python train.py --train_examples=78125 --encoder_expert_mlp_ratio=0.5 --label_smoothing=0.05 --decoder_positions="learned" --learning_rate=0.00082 --epochs=16.2
Rows from block 5 of the text decoder of a small audio captioner, named by matrix and row number. Rows with one number belong to one neuron. Each number is 500 + 25 x the weight over its row's rms, rounded and kept within 0 to 999. All counts start at 0. Numbers have three digits each.
After each neuron's rows are labels from the 100 texts, of 14976, where the neuron reaches its largest size: "fires on" is the input token at the peak. Only what is clearly more common there than usual is listed. The data: notes from a synthesiser with random patches.
# gate: MLP gate (decoder.blocks.5.mlp.gate.weight, 1024x256), inputs 0-85
# fc1: MLP up (decoder.blocks.5.mlp.fc1.weight, 1024x256), inputs 0-85
# fc2: MLP down (decoder.blocks.5.mlp.fc2.weight, 256x1024, transposed), outputs 0-85

gate.87:483507533472475520510479491525532484525511499508507477528490527488485525484504531544551521520560486475491528476464471533503505541542514502517483527493547494526527442505505516506500493493555514481483549498528504528526510481488465444464473512518497483439492541
fc1.87:476514508534514525533479473484501522488490501469465451519510484539520504512527513483513476499464499506464529523514515460469530499463467502482490503496516514471489521528496486560548539487472482534519489494494500473514485487504493508503524496487480468507537506
fc2.87:468509481527514508515476490504495452510525552486481460528484537525534448488503482449481467491522511518522461514454485450534507488472515508490483510456488476524490514564460487546476512489493525518512525508452478473511537524490526484507473486511488471503434508
fires on: ","

gate.14:501500518508495495509482551535518463505525514520457486505456525496511478474482514515558542507526494478524515486469502507489505512533524521494493513483499503531517449493488509509515503492543510502509546479504507527523540500470463489464459482514491508444491514
fc1.14:512475526511529511473503505473486516492469533522491514479523466518504447527529543469487458503479540540503483539537538493474535512517489514524510479517463485529515470518506483551493483506460536521525488468480504480483521529512532491522453511487544516469519492
fc2.14:546514482474523475438456461519460517527474539433488482496477511522497506515462498521468524468471523550529474503517552501495516495449525522491503474489463493473477476466479534487507533510508486503521532491462486468511499481502521535511497488503444517516541444
fires on: "r"; "e"; "g"

gate.81:527489474454455513484487516512533490501488497519480469541468514503468525474520516496521474480524463484518533513495488517529512461515466531498427500549526486503493511508528492507504494524530481497492533508489534493510528535483478513500489523536494477486499550
fc1.81:516491508504466496512485488546514503504492543513497500503493550500466521494525442518516482510510487529493478505480519498596553523475527503522534558495520464484496532504539545480520516483495505496528515516421538489540502476488520481516488501496503517503497546
fc2.81:530517455478534463508489477500442535502505454507525487481475488495512547515450466523479534484461533552471515488503514512494516519472537508553484441537469493480458493484510544492520510515485497489461543525506493511492489520494493491494492519485521512510555481
fires on: "t"; "m"; "i"

gate.475:480445529483471529506479534534519462531547487521513510537472524445509513465512488533519530541538502457536483484512495535506514516520520517515467521473541495520508448495478525485476475506542517492514528522503521498524520450470464449479476515510459506472496516
fc1.475:514488466470490482516558528517532516532476490540494470504454502491503507482513495487551541499492473477534513462482481513454501461494517551487513495487495449521519477543526506482492467465523506473512507475459499538504489541497508530521480511566511455482537547
fc2.475:468494503487461512529540534509545519484502485528530523506516495464498517503557508535543511519533467455499524497497446518498492498553479490480534512515478499483544461448534504492485482514500515474516490509531523523461515503454474491468515538519513488468494559
fires on: ","

gate.170:483498488468486499500481536500499459538520478553484512536461482466521511449471503508546547485540498458518509511485492501490512498542508530491496521495488516527548479482517501497487474489531507478485539500531489508543547494482470479472489483537481481478526523
fc1.170:547511548520487481521495541505521520524485526491524488515484474483499518541511469497459474499514502531469461466451516528540538470467500514530490511511570507468469522460506508503547492472474555485513494486486515499497479524457478500506524491475497536514476485
fc2.170:518515475505535507483484439507491488475485505473504502490470504541497493513524486476487517450464518559481492489512554487492517530439488468491475494487475509467491528512491502474537489505508456553504487481460481466510495491515538505499488504511466506537528465
fires on: "d"

gate.448:479504526495465538492496501493528498494531463522487464507467519478487488467515515536526510508536477469526527486484477527478512509554476496517481539483504525494518461464493526501465506500546498507490531489527548510524495488463448447452484492504492466480483541
fc1.448:486537500544537495477487486503514476461496489501496494482496502505493514513530483486451467488505472498487518511521491515548523494504464514453480507498490493445508526484510470516484536522508483496516472496448503516510479492480490485508487528465488482534492495
fc2.448:486500487555544478520498509518464474461481545507477497546512536524478495443511488472511470455508510487504483532465453443528529474465512535520480514485489528527494516562509490521478502475476506507506529480529497518477534521553555466484478487466435473500476481
fires on: "o"

gate.282:481506510488494513486480547499510478535520504530525461526463492472503487460504548541514507490541501469506514465501484547496522504537488524522492508461533504519513438467481504495489512480557498508512541504503500493533499496489434456458468503508463521446496520
fc1.282:474535527542528456490517454476495490462523499503484519469527547522537506510517440470426471485486552555524490508498532464508478531483517494514486505456442499490514497499523466511499519510482469529483435469485467487490512509505523505518446487442543484514505444
fc2.282:526522523500520480467514452502485483499508545494507483514466520541499463486498517460459505490452539566513487495476528481510508491434515487511471520478510508489483515539487495473522502514525479536517507497451485490518533509514496500516474494489471525498525410
fires on: "g"

gate.73:493480504459491525516484512523516477547518469540497478529447484456519496500482528547541535506565514460532521477487470533492504527558503509488506535480519503532513459474494498503492493484542522501493563522523532505532540485476463466467489515512470508450476511
fc1.73:489484488503474499480484479504511480494469524471468527532489512503497499520477508485504457507528516502464509492500475500530480449510480540515454502517494518513554520535471501538491514511466519480481497483536532491502467514559549476494470496552493544512537514
fc2.73:517474490516524505498497496509485486535498493516505521472457523486465523481485488495464500542467504511489531488522526519516510490502530487516515525537513481512453525431474486564511499505486509457485499486508485503495461479503502519499519502469515520534493516
fires on: "o"

gate.84:518510465540537493503497463469511554485476508469484530490517509526500527514494489461460480456493522525519508495513552493533479490461506473515497448516509457442461505513480489512493530497488484501475469519460451534512489527532513532524503547452533524517533484
fc1.84:500467517460486512489510527540517463509515520551512467506492489484507487512523495505523497542523506459494487532526449511471519497533503507518468540485500534546538480488506522508507479490512536508541534460515551463492518482442470471460504443515482463459472498
fc2.84:509492481491551472464484468476482480480502486453513479500463500537502501516507490447463493446449535550480488498514552488509501479419501487514489512517475508468480539541505466491530520498515507505516488491444489442507477482534521527510475491486479483510528457
fires on: "e"; "i"; "b"

gate.633:500495505506485514510485527513528482519523484506508483530478528459511508488527514513549535500529497455515493505486494548486493516523513535531517491482516492520504462482496509484496501480541522487489538525535520515517506478505448487478470494506488486449506523
fc1.633:470504474511496501478501515505509489499503491473469517504500521487518501539487507504484511467486516464496469502491470511504453516497535498440500503500518549498502439493498500557469484478530508469489532521490500493495545509496486466451536436438551516486510540
fc2.633:467496524467494490529510514463511494508486483521486530510496487479490522480508506518508524502534500441509536513518511521484493486550502517505510477489476481469523467450505520521462520473489538461474510488473528543471488478482515485514527489499523534447485530
fires on: "n"

gate.139:482523528471476520520515533506497466524543479525478485514477521469509494464502512526540530501538502483509496462495462509479489542541491508526516511466526512521527480493488509482479476500545490493504529475514517493510534500493476477485468495501489521479483536
fc1.139:517497493476505527534537513540484487481446510533444441507515493515496469492548514505515480481473496516508491502503479540441511506485533501505470460467530471513558518508501491521519461530481501511519475519519492519464518513542521537514485480523531517478525528
fc2.139:512524490553519489499487484535485516503457528468455530498483521528491524512535480447446480515516463538522490529517480458513492516450511527513503473518473477522492457507460524529491504529463518498450512527522526489475495507492458525456509519500450511522473485
fires on: "g"

gate.408:482489492462471541499518520496517491545522477535515485532477500468521516483509516542536517536533522466518492497479480544493497500531500518502491525478559493507510450468480510490486510464532521515476564499516521511534513491465472461487496509500468476445505543
fc1.408:532513489526482516443475567523504455495484517527489485507518489482536498477487483501527490485499475461484495503519528500503465510484571519508494475499498500506480482474486462514514491522496497499500519465512506505480508453520483509508488484508475515474534472
fc2.408:476476529533431542513505532520528507471501540554544484512531552515533490523505497520507499556525482510481465522461496454520495503482497489455455523468500528496514488502532497492490430530522495507499510502496521489487508490483493482482502483514518537533497509
fires on: "s"; "p"

gate.333:479483515477499513510508542506510489542535474526486492517458501479506479463481527532525527531545515462518523477501462533502491512539491527504463521464510498538541469472493528491478479479541497503513537498532516508497530486473457458494473483490517501446469545
fc1.333:530516519482475533464491550521516458521486466518502443508525490492484472492511503520500500539504483477512550474496508506493534542526467485536511481481493505520477511492498498480535508546504507479493534534515521552525432522498474509506493556505501478471497532
fc2.333:471496522485472514549540529515526521464546485535484486517535497480510464507534503520530456503528431477492487492495467517494493517582498524461484501466524500485566505480515449482483462481478509512511492517514494524498511517496479485476525471518497468495500508
fires on: "g"; ","

gate.83:493526465484487527506492517470460519527542507483467493539469471502521535455478542505486533509499507459514531492450488520487508521505466490505510481485504465511490462534463485506491526509531531489471529524512492514499536453519483475489492489525491512487524494
fc1.83:484462504473466509480501501457446485513493485497508448554468490518501509463482539503475504513511484501504522535429503492506483495479464475460473479473483501490471460498481504484487510536548560502547497502494506522528491483479500474534507482533503494512506495
fc2.83:507491498493489521511494529528484501482516458503453500483469527456507505498480497568534489512554474477480508481498468530463473531592514542496497496516492473517513486510488472492483483482496526463464533517565526536509551551460486500447505504494509490480523524
fires on: "v"; "n"; "b"

gate.222:523526469531539448525488475504488524467478523490489502498553489527497518533491486470487481509472492517480500510508520463503495494482543493495531517487497476487450521505513499507516516513452508528495470476475488557488446465536505535535488561455477534545503490
fc1.222:480506519496457529472508506508490463529514497493498526497455507479535510499501524524502533466535492467517507502509449521491474514531458519488469480496481546529517499507512489489470455476535486479512520521511521451513557517468497461465513440529510455470489526
fc2.222:515513492478520496460495460458488490481512499461509490472481500530504476508502499470461503461455529551478492505522540505506525494443502467505474496507500543487481550512485499484515523516506475496522481482460475458493509497514524514519508468484500497532527431
fires on: "e"

gate.55:461458507497493518525533524511496504507532473549481496525466489473527487479505521523549526512543524466544480472484486551499519535530494517512515527475554482503523437498482488476515484489544495505510531518510520535482526475498485477487482515527487518450499521
fc1.55:519497527504481481449532540488515461513523473567526508478508489509519485536530507511522534545485499496512518518491462514463463516498470450506500488486439501475527487473549491458525478472510514495481486462524506473512577522465463513464489474525524500508504523
fc2.55:536519529451493466506505507518488524527479498493544453509448527518531492487507484481511535494459485515485469487521522524492454524489473497519446472506493530476488493505500509505497504477515494536484522483477513449518475525512456531543468469445460482489540515
fires on: "e"

gate.141:473506521500476523512450504477524478530524493535510487499441505458520505472486510536530524476545515456509514482498493544500476539550491521510501518475509483528531457502489515470471486510525518483496543507532507516513498477461466455475484503514468513467473487
fc1.141:466497506516510476537530498496471502437493509515483484514528502552513498476476501503504492490498521509541467500484503463463494514509496547543492467481506549515519482522482457548505525524457495495468488521536493493496519513537529528516462510465525491501514533
fc2.141:511483510518521475481514524511482497529454521491496516502461460505502540490488475503493519457501497484558491489547525496514523478484471531524499496487491450505483475485521484523479514529458519502481488514521511507501471482529507499496516551532462549490473511
fires on: "r"; "b"

gate.598:535496497476491470512494500553521454565535456494528499519464522472520490458471489539512498466501510488532477455491518511477509524515455517510470516471498496527519500495511488485474552497540467475475520507483476468503494501526476474514475519471494463464511512
fc1.598:549523495443510464510525505532509430504501447499485448518488445506514503454525471491520506485465524483481525462492506503474543470527491530550470472503462532508514507453476450542506516492485533453454506465506508477484495488524520563515472472460481482489510492
fc2.598:480498481536446556454455511513481498480556537490491517468482493493481479512487478567478483522538478511510501508511521480516505535513489516476514495526469498490512530433491534502458466522495448511516494554520509542511525526491493530497516506491480525516510521
fires on: "t"

gate.740:532509472488521479560521489510501471483484474550510460533509453507474481515547480471531490506494508492468533515509496489445500512491504508550543511498545475524489491510488438526516517521519528457460493436542498496488496459512513543503486509480528508488462512
fc1.740:471485497502463541457488499513508529533516487449495544450462543471512503492456499516485527504487524508536464467520532525509522511512492478491512500531470540466515506519532541475513478480484477515531500536463512463495535538470493510502506483519493478481525503
fc2.740:488497503493482517451488476507483506475523516456509529482496519488516506513461485542472494493529521555530494484524536487500506492469524497485466500507464488522515547484490535481463477547516485521523508507497506497538512533469493472525500507502504524514482503
fires on: "t"

gate.558:475486529493489528513490536514507492536536502507499497524449505462521510463489526543546507501560494467501493488473450545519488526541495514506493516486553490512519452503495506473505481489529511508513538498498522498505534495465468462468487502526495516461476522
fc1.558:490480530533516493472483505482486479509488513498527409453531526502498508476494541471522467527491521517497460517510514540514523483503473498495476471476511503481515516478501455531554496472475482533487466441518460470503492490512504519524507458480527489503515483
fc2.558:491521514522498516501472440521485475509553525481523495515482521510503470503499502512497485490471498546493468532459493468560493521447498488490516512502511491511458472547483476509513493525550495544523508524441491489526528499485507508471462488459485536505487456
fires on: ","; "o"

gate.592:517489513471463545515501524514501488517532483548493480535455501469504488448466542527522520488534515469520532468475458562487495502542496528485473532458531477499515483502501517523502504491558534482480541495514521489546483493488457462485505509506483467437491526
fc1.592:461509490467495471485520520467487495466466509493521510523480458504481480528456490510506478539512472487480507536508513499511451532469504503514557516503504509504466464497491467458475457504483508486501509499508447502472488483493550503482534477499533563519475513
fc2.592:508537455491509516466517502513493525479484509492533476498498478502445511539462488491484521499477551549476509433538568497505524532437497515489502509494504477468489498436504512518533495522497478486510503496490511481537445482527525520542533510496492485536556437
fires on: "s"

gate.411:489493523488477510527482543513515485503536497521489491495464527489530473477523536532524552537542498445515521460500469512491506525545502513536498522459520492530545467488479492475472491502534510471506516485525506496497502480459482470460501505492494519464503521
fc1.411:477528522489490455500510511472515518472517551498498507466522536463491458503508500504530519514489441535482527504503455511499492510530484503510527532507464476500495497481501519474471490524520518489510473489469467554462485488489515490505461489528529540515491507
fc2.411:511508517513466503446509468529497496493491510485493521504501524513497512517482444520486529467453494536527477482493548503482502503517509481461479514485460487499495496473477525494527450550519424489515414556525495531456546482546489486517481504499472518484500461
fires on: "n"

gate.53:478498506478472513528486528508523505543513485543494499525470485463513497491496529537533531533536483443506494482460460560503503523533485526486506513476509467515501455488488534471490496482533518482488531520520514510519523492461463460483489521524476508450482521
fc1.53:487468498487501485512498469535505466468456501493496509501527519517475528533499457488512483569482450491503465493489494512521470455503479499498476530520532502465531513530525484536545520516475487508473511520494507475447500479520474499504480547498523467494491538
fc2.53:484470535545543506548517533522501499471472500550488535540509506478486497510525501486494496533504466496535512492487490481475492472514468519458475510517476483508491508509504509530474483513496554527471482514525531519502471472479489502501484534468522538536483517
fires on: "e"; "n"

gate.175:482491513507509504517485519513518468498552498525506464497446513484533496450512548516537520504554496450500515474488452518471494517518513535492494501475500480514522461505462496518479495466559489491482531488524500534519526489485475454486480502518473504480494510
fc1.175:519507470524531488447478456476517522484544511481480472511537515522503526494529509465506482496481508529483529491519491466491481480471513509487485475536497466491487520487466535500491540524496481508500476497495505516487458506538546536519480529469464496574502520
fc2.175:492491472548520497469456506479506450464551573498481498475459513491480513497478507457481488486528521528495494509477470455506532474432535492527505497485478468515510529512453517489489517520502504532521528486502492498517528499542557466513477498515448482554496469
fires on: "v"; "r"

gate.724:520539453491499493501468459447493514478473464479503513514539474540497523501452480488491514503500477511454537501524488477449509542488517526535498447553482481470476521518490473496502560521477467456488488525529481468511494504514505539509542499489533464540507512
fc1.724:528512458455495511491470480449483511515485485482505520536542445540467532507481498468480524488496474520470544485516514491453497527471485499523515475556481484465461521518486468476490571516485473444487478526506469490511469506521507533528538487479531457546539511
fc2.724:483509505501461511515495527488488492484516502535481506517505511473525523482511486515490501515539488466529499509482473530495486508569498515502482471484502493511538460508488506509488504490524515448470528504530494515507489523501456466477538504514513510485502522
fires on: "t"

gate.36:504504537523511514498496543517467488505494523489502480523522537470494485531466469480530499509506498468512529525531533480534513457514539501462504485456506510564505481444484490503474511528473515530499492487486540519516484478492496509464496533476452523471505493
fc1.36:499483540503505485494480512524476515507511521480501495525492524473484483495502455495497498482505479469473537501517507513549508495513505503485530508459495494533490462459462505509462513526472546517477518500486521524527504479499491501484500540501429488490524488
fc2.36:475514479503481493569510482513506497472524476495452529509495477494492499470515500501550478483527482468508522515504486500490481494530473498477502513501540503482542518506529508513497489493507465439500494521529500517472514477501507516492509507532529511466453594
fires on: "o"; "s"; ","

gate.556:482489498486491506500501537526517487500526481548485482521489507509508483492499494534545519558528475468501513485481450513517533513527512537505499533514520497498539466495486506497503481491562510484492521484524511492510532505474486487495495521484488500459492550
fc1.556:548471477494447474477516508501499482524523496525490516508507534478454489530499497533480518495488546495557523469472482536488509479499462498513515521491485456501501514496521536455480476478516502505480483481489528503548505509451503530512473515497495477469504559
fc2.556:486484524501483506524520523502528483502490486541470501508500516484499483486530482499513467484506465464510493501456521515497468460531447523477466503455529478535534465525546524491483480484508488504513485510510529536519513511488447488511526494498476476458478527
fires on: "v"; "t"

gate.6:488496488477465532506506524511494480496535446562471490515442521501511478463493511536520495469521557460529481458495489512446522511508475527538465492486521512498546474507505511499523500471559459491460502507520533473483510501510491484503494482496508466457504530
fc1.6:512500524472509531504496484541466483467497461523484496490527496525496543500501485479500459449509524497425502507496497475519517513473537535523497464535506502501501521468503501545513501491486454463515508500564504471468457502512522485501479499479542506493501523
fc2.6:488470491534500532450503511478496506481525564507504531489512511497471530525498487539473458495480530517514459510469523465536518523450497468491513533489481482506506506446497494523521497493493447506494478513529513540502497523501541494509472514505472519523519465
fires on: "d"

gate.506:483483518469464529488485548511514486550507496529506475542483526460539491454473530515547549506546504467520493488492485525479505496527484523526509513463526496536532452490506512477495499479524527500516529515503523489536529490453475469468474488510486468434493508
fc1.506:491514498550552496458488456516518497470492501489489464464510522532515500466511492467491439494506475495506494540480525494477477447477518470513414476548490491473505510463507502502497521463497472495520525513529504486499496470539535499481506515463458496500538485
fc2.506:492478493530542518469484467492436468537506539487512504501458519498486496468505545464438491455488500519475513510461514483501527461400521458512480511503518505509487496517483513496528531507511532514504490508483484443512518515502523490534458509514472527520483467
fires on: "o"; ","

gate.337:511518465464485497518486496491477488491475496510525477521497436539495479481518522455508505513472473529481544508508506471474462553481504497514499451559485493475503529511482483498499512512527457485486505480494460471506485520516514524537524478558523511520503466
fc1.337:475462545546488521478513520539502530523507526495448496501496523479504515504493460544522499473500541487529446504508508518510535453513483469503476530425518477515512499475514505522501509513484518527539489516480516514496517469496489471482498537457457496457508529
fc2.337:496511498519503481483477489523502503489468545463521513476495510497484483555473485506513499515483543547491473501520499498511536500455521487485524509502466492499477511468497515482515509528505449561497487526482498514495490494515554530505452543500492534517501476
fires on: "v"

gate.400:474512503492493527531489526532519520504549515520478541520461509496515510478473519531519535531540512494505504461511469533506523533520483504495517503470521489511534482528512529459469476515512541522509533505523533535495520483485491468476491535544455524490508487
fc1.400:488527488532531514459486480438502501525509477476508479477486505495514480550520510481517526481479468497495488531487476542467483512495522458527497520539486555462491489483504517499492504490530458481463489468478480478514521539506479481488507495496504445504506495
fc2.400:505519455487503477490523500465480504492519497478481474534485443524484494486519488435519482477449551525496484489529523466489526508446492500523529494479517513490496533518472463497520543478501487517514526465478498467474491515553579530509492525501499478505537471
fires on: " "; "a"

gate.536:499501517512525498568467514467482494501517528516510489478509467496520491519503510493498480528504506505533497503531508505442508534504518489548546509472518502517477485469461516506505511515449490511469519491537464530499482435531499510498508495474498533519481474
fc1.536:499496511486507489510477529494467478496529498472528476458476495517572490485536559512478501473497536490547488533508519523465522506514516525509509486485441541549540496494479457468478483478513517508520495494523511451505500521501503498500516433489506478503481525
fc2.536:505512539453506464525502474462467506539494450547480504453486494508492479443496476479499501436459499527494502470517561508468501486486479476527459485531499522465528538480494534503494521476505475498507509452506504442481498486524509472496535484466490474514509479
fires on: "e"

gate.135:535543489493514484516481481518519492507447491508467498519507495503452544497550492493511478476512479497487537515531506503507553476500489511533476532524528487487531484495527466544524536499521540497488511473512511464520478472499497486477510534462496461471489513
fc1.135:499517475511510515496457481520523505508479470481436479534534511493454494468537509456534521465484473507455568507509511491537511462484487527522496543511555491495486498493497532529496539496504526518498515517513526447529522488502507490502510506479495459508491521
fc2.135:518483462484500445527495490520503530557506461487506512475479500473494523507508505516540546548470490485520495521447492532505502490524505534496534513505485507533485483484517537489548489479475499495508481515487492502448509491496502503441478512507466524489539506
fires on: "e"

gate.469:503511475499490478510501513500498501539503500566479492501496510498504503455496524501524516494497516493520511499471487501478537505520485537515522495479480517519567491548501520516501491485527515509451530517541504513516533489508502478503489509530489505478488509
fc1.469:527481516487483496483519505491489493472510503454506490486489464507492551547475482508499500488509500500475480519491507501482465466493501497492465464514502495507450518479486483469492522528507508500521487507469497494490492522490481534481532494486505457510545522
fc2.469:509524493490509500496462513505487499511496535479537492488474481496501494483476493470502499438463585576522493519556545505498562519464486514528486522494494521487535521536485484496552529492522475525502491453477489458515504535518515495466457472500474481486524463
fires on: "d"; "h"; "n"; "t"

gate.126:478522516482478512511501561505503484541515506521498474500484529484522476493493512545522523516516489469534490486447489517507511484531487503505499522471496467509520468506499490489505473471531518500506556508506542531542552498443474482505483483524485489442486510
fc1.126:547510484440485521516527523521511512526453472509515493515483490485490517503513480522481540485494449480487520448510523543458526521516511523479470472517497514493503499516510450483513521512480474496506518536511517508524509496518480506516479540519517513506528528
fc2.126:481485545500459522512515517499538510493489490551460531501518516467499480520545511512542497517549451450514520516519493530523507480571483514478493519511557475514522517467528510516501491478474496493498490481506509520499482512482454498466527477533517542487461556
fires on: "s"

gate.528:544542467520535464491494492548504500500495529478450423518492547535514536490530486511485509507491483480472540525504521504514489501488529496519489495500505483446478499471515499522521542509503494515488493468472489525520466461531500525525451533452452473534528486
fc1.528:536546482494510471486466484516518495511515536472464426492498514508519516510530474508488477465503486516495536496494514486476514496466544498487462501497522489464485507499485471533526526509482527539468488483473490525491475464509514497524477521465465488507497526
fc2.528:496460525505496481516525523549524506529489475494515526498509483472476516504525518525530523522533488445524514508486488532471503507575506545499525487503481501525534457471513515526494471488493534496472510515562532530527513502489428481456506531503513515473497529
fires on: "e"; "t"

gate.714:514508490511502503521526484476506469485489490559512471518513502517498461465526532479530491490495508483481553483511500507482492503480489511522497510500513496522521505492479467528490520523494512504455513479572496486473485445511500551499496513495529530516474514
fc1.714:520534491544535477493483469509480474493488487513506467506500497525491484454510515467506473514505443504491564523509508496497463484491499496528500529495491512538514500481455453529482528480501498497499510475545485507497479466530496540474493524500498513501466492
fc2.714:501514504494497494523511473482523485532480461513489488504504485522471482491539526479525510506452477434480518485513464540483545500497481496524517513524593514464477467489520450517542491491518533491473495476497490469460480468505509543477495491511515504472509525
fires on: "r"; "v"

gate.75:471497504509505521502476506515522476499544497502518489524459518472496486462506530534540494473526484461515493515474474529506473506542471491517492530481514481511537456527475509515495524474526503479520536506499523507558513471481467448475452502530493471480477539
fc1.75:513453535485516503504526549543462498486551471515535536519506484476505453532515470508493499486496526479507420489497457508505481492499505454516530523480520495510519490515520533464443445477529513512533520482478475464482486503473474469506493512497485470508468476
fc2.75:534534503460508514485515496454506524522464471485510502469501470508530521496519511529495502481539509501503547495525564493437470509528470473504475481532447525468495497492520478488454490526518463480452473516532494483487532510523476488503507510481559485507510491
fires on: "v"; "t"

gate.362:489476525493470519509494524516514505530512515513483534514483532473498500490495487556540511490527489470534504489507490538480524527532516521519550502487516502495548481478502508502539478461534489474487510487510511508479525528497467481463483481509493493468513515
fc1.362:520495490519498506527439505524464499515519496504499527465501527502521510506467497456518499488527477515456493533542454489506482502532509492495457489525479535503483486506486504502419514493517514493468512519487471496484483497519489532474511509528510509501480508
fc2.362:540463485503550491497512482520491506505488494459523501532475476537491512495512508475491527463455532538446502491497499464537506521418504499514500516511496521510452507511494467505533495512497492491549522478493501498507451484525516518493451510456486521532468434
fires on: " "

gate.476:505502469475478496501485536518483487486487458493520488506500451536491475529527571462521491503493530518514537486502480456505458530509527520495525476538510514497537487527510493516534521474512497497520529483522472503498497545512523487515489451539497497523467493
fc1.476:508490524526529524493526489483521542485509523482466542523524572489506515512489468535468507532519508496512500492505510520522530452513494499510472520487505510515469475531490536477484491471496491549492494507467557501516526476506492476483507563490461501483515485
fc2.476:533518484530509504461462469540497526501486512434519488481493492493485521533471496500484502503468532556474517488519513504504513511456533498477522503488475485499493525468465501477505502543506454546510489518484509522513475487503528540510442532473470489517513457
fires on: "v"

gate.715:466469508461480531495480538518523502515527497546497497520464504454503518489490511551528516512544507452518515506495464533500505516525483514520482499474522504533544445477496519484500470506525504485498556528529514513526548471501467473482495485513488500443514500
fc1.715:465437565532470513458496510525502542492530465519455549454492490468532477504540463511493473454497478482483495499511508497515494517542453486507532521442475533524571467490499515500500494469519484519521480538499477484474526527467493441495509484459495510491473489
fc2.715:492467543531481482492521495490507499496526475526463479552464524531525449464556501464475516511543505474497492446496484484472498521553443582434482516508469552529497504561525494512463530465484507521513485469468486500504519505508457465526487507477474515467466484
fires on: "v"; "s"; "t"

gate.697:524487467530536466504500469502480547477458514488482496493522506538474515532494454459487512512468513529471500537516541476482508490467535499512525484496506486481480518506511521518548521491472504525499471486480482513488466487540520539525490524473490517550516493
fc1.697:469501531470464536494511530472523470524516497518519504513474504474503487484518553533523478501536488491542510453480454514508459517515478511512482517501483500503509474483493488492462500503530510468501532518519521486522510509475472453501508492536522479480463506
fc2.697:497532486511522507476495463467482485493493496459515493512483501517480479512499523476460493460479545546471508506503527501530516496424504466469495509511516509475465534513480481502494513528517488518532500496458473463497504481521530536525496480512495501533514440
fires on: "n"

gate.172:513522491495487480536485515531532500503532498500466471497455564489476504465488481535541500474530496476520503500466478530466517476529467522471529502527497509528521489524491520506507495501553482524457535510529543479485532504482452486484504485517460465461493551
fc1.172:515437471508513517500520517500518538505499510513527467512524492479507500505507537479488458516490506498460498534510509499518475489477541523490470453503536443497503520493499539524506546492486493479504476522466525492531438488509564490519459555509509549549510496
fc2.172:499522442528546460471469521514467512451490488484515488495536494489513513550535498466514482493474523546476503543509495523510528542446492489483537516496489519540477498457464521518541490518466444496477528523493440488502514484484488502466518479487502527568513485
fires on: "t"

gate.124:496492514486479499516518537499504477522521491522504482549472534457529523494480522522540520532536517466529506518455457520474489525546501526534502509461526507559506467486506511474515493504519511508496526536515525477488522496465471496454485497479488510452499530
fc1.124:524538496529524462481444525496522543483470567466469507475498502544506512476477537449475491465500474505477492527512480499534503482460474548514508479543474519455465540529495490497484503441503511499499506482480464497504506520512516527521467480559497516529479479
fc2.124:523484437478526498480489465500507517504489544478540483459501461519463546511465527485510545524494540552481537477499516485548516487466542484514528512521493488498457535459501480497524512510532454510510502514472480476479504451513538529506476531494512515514516464
fires on: "d"; "b"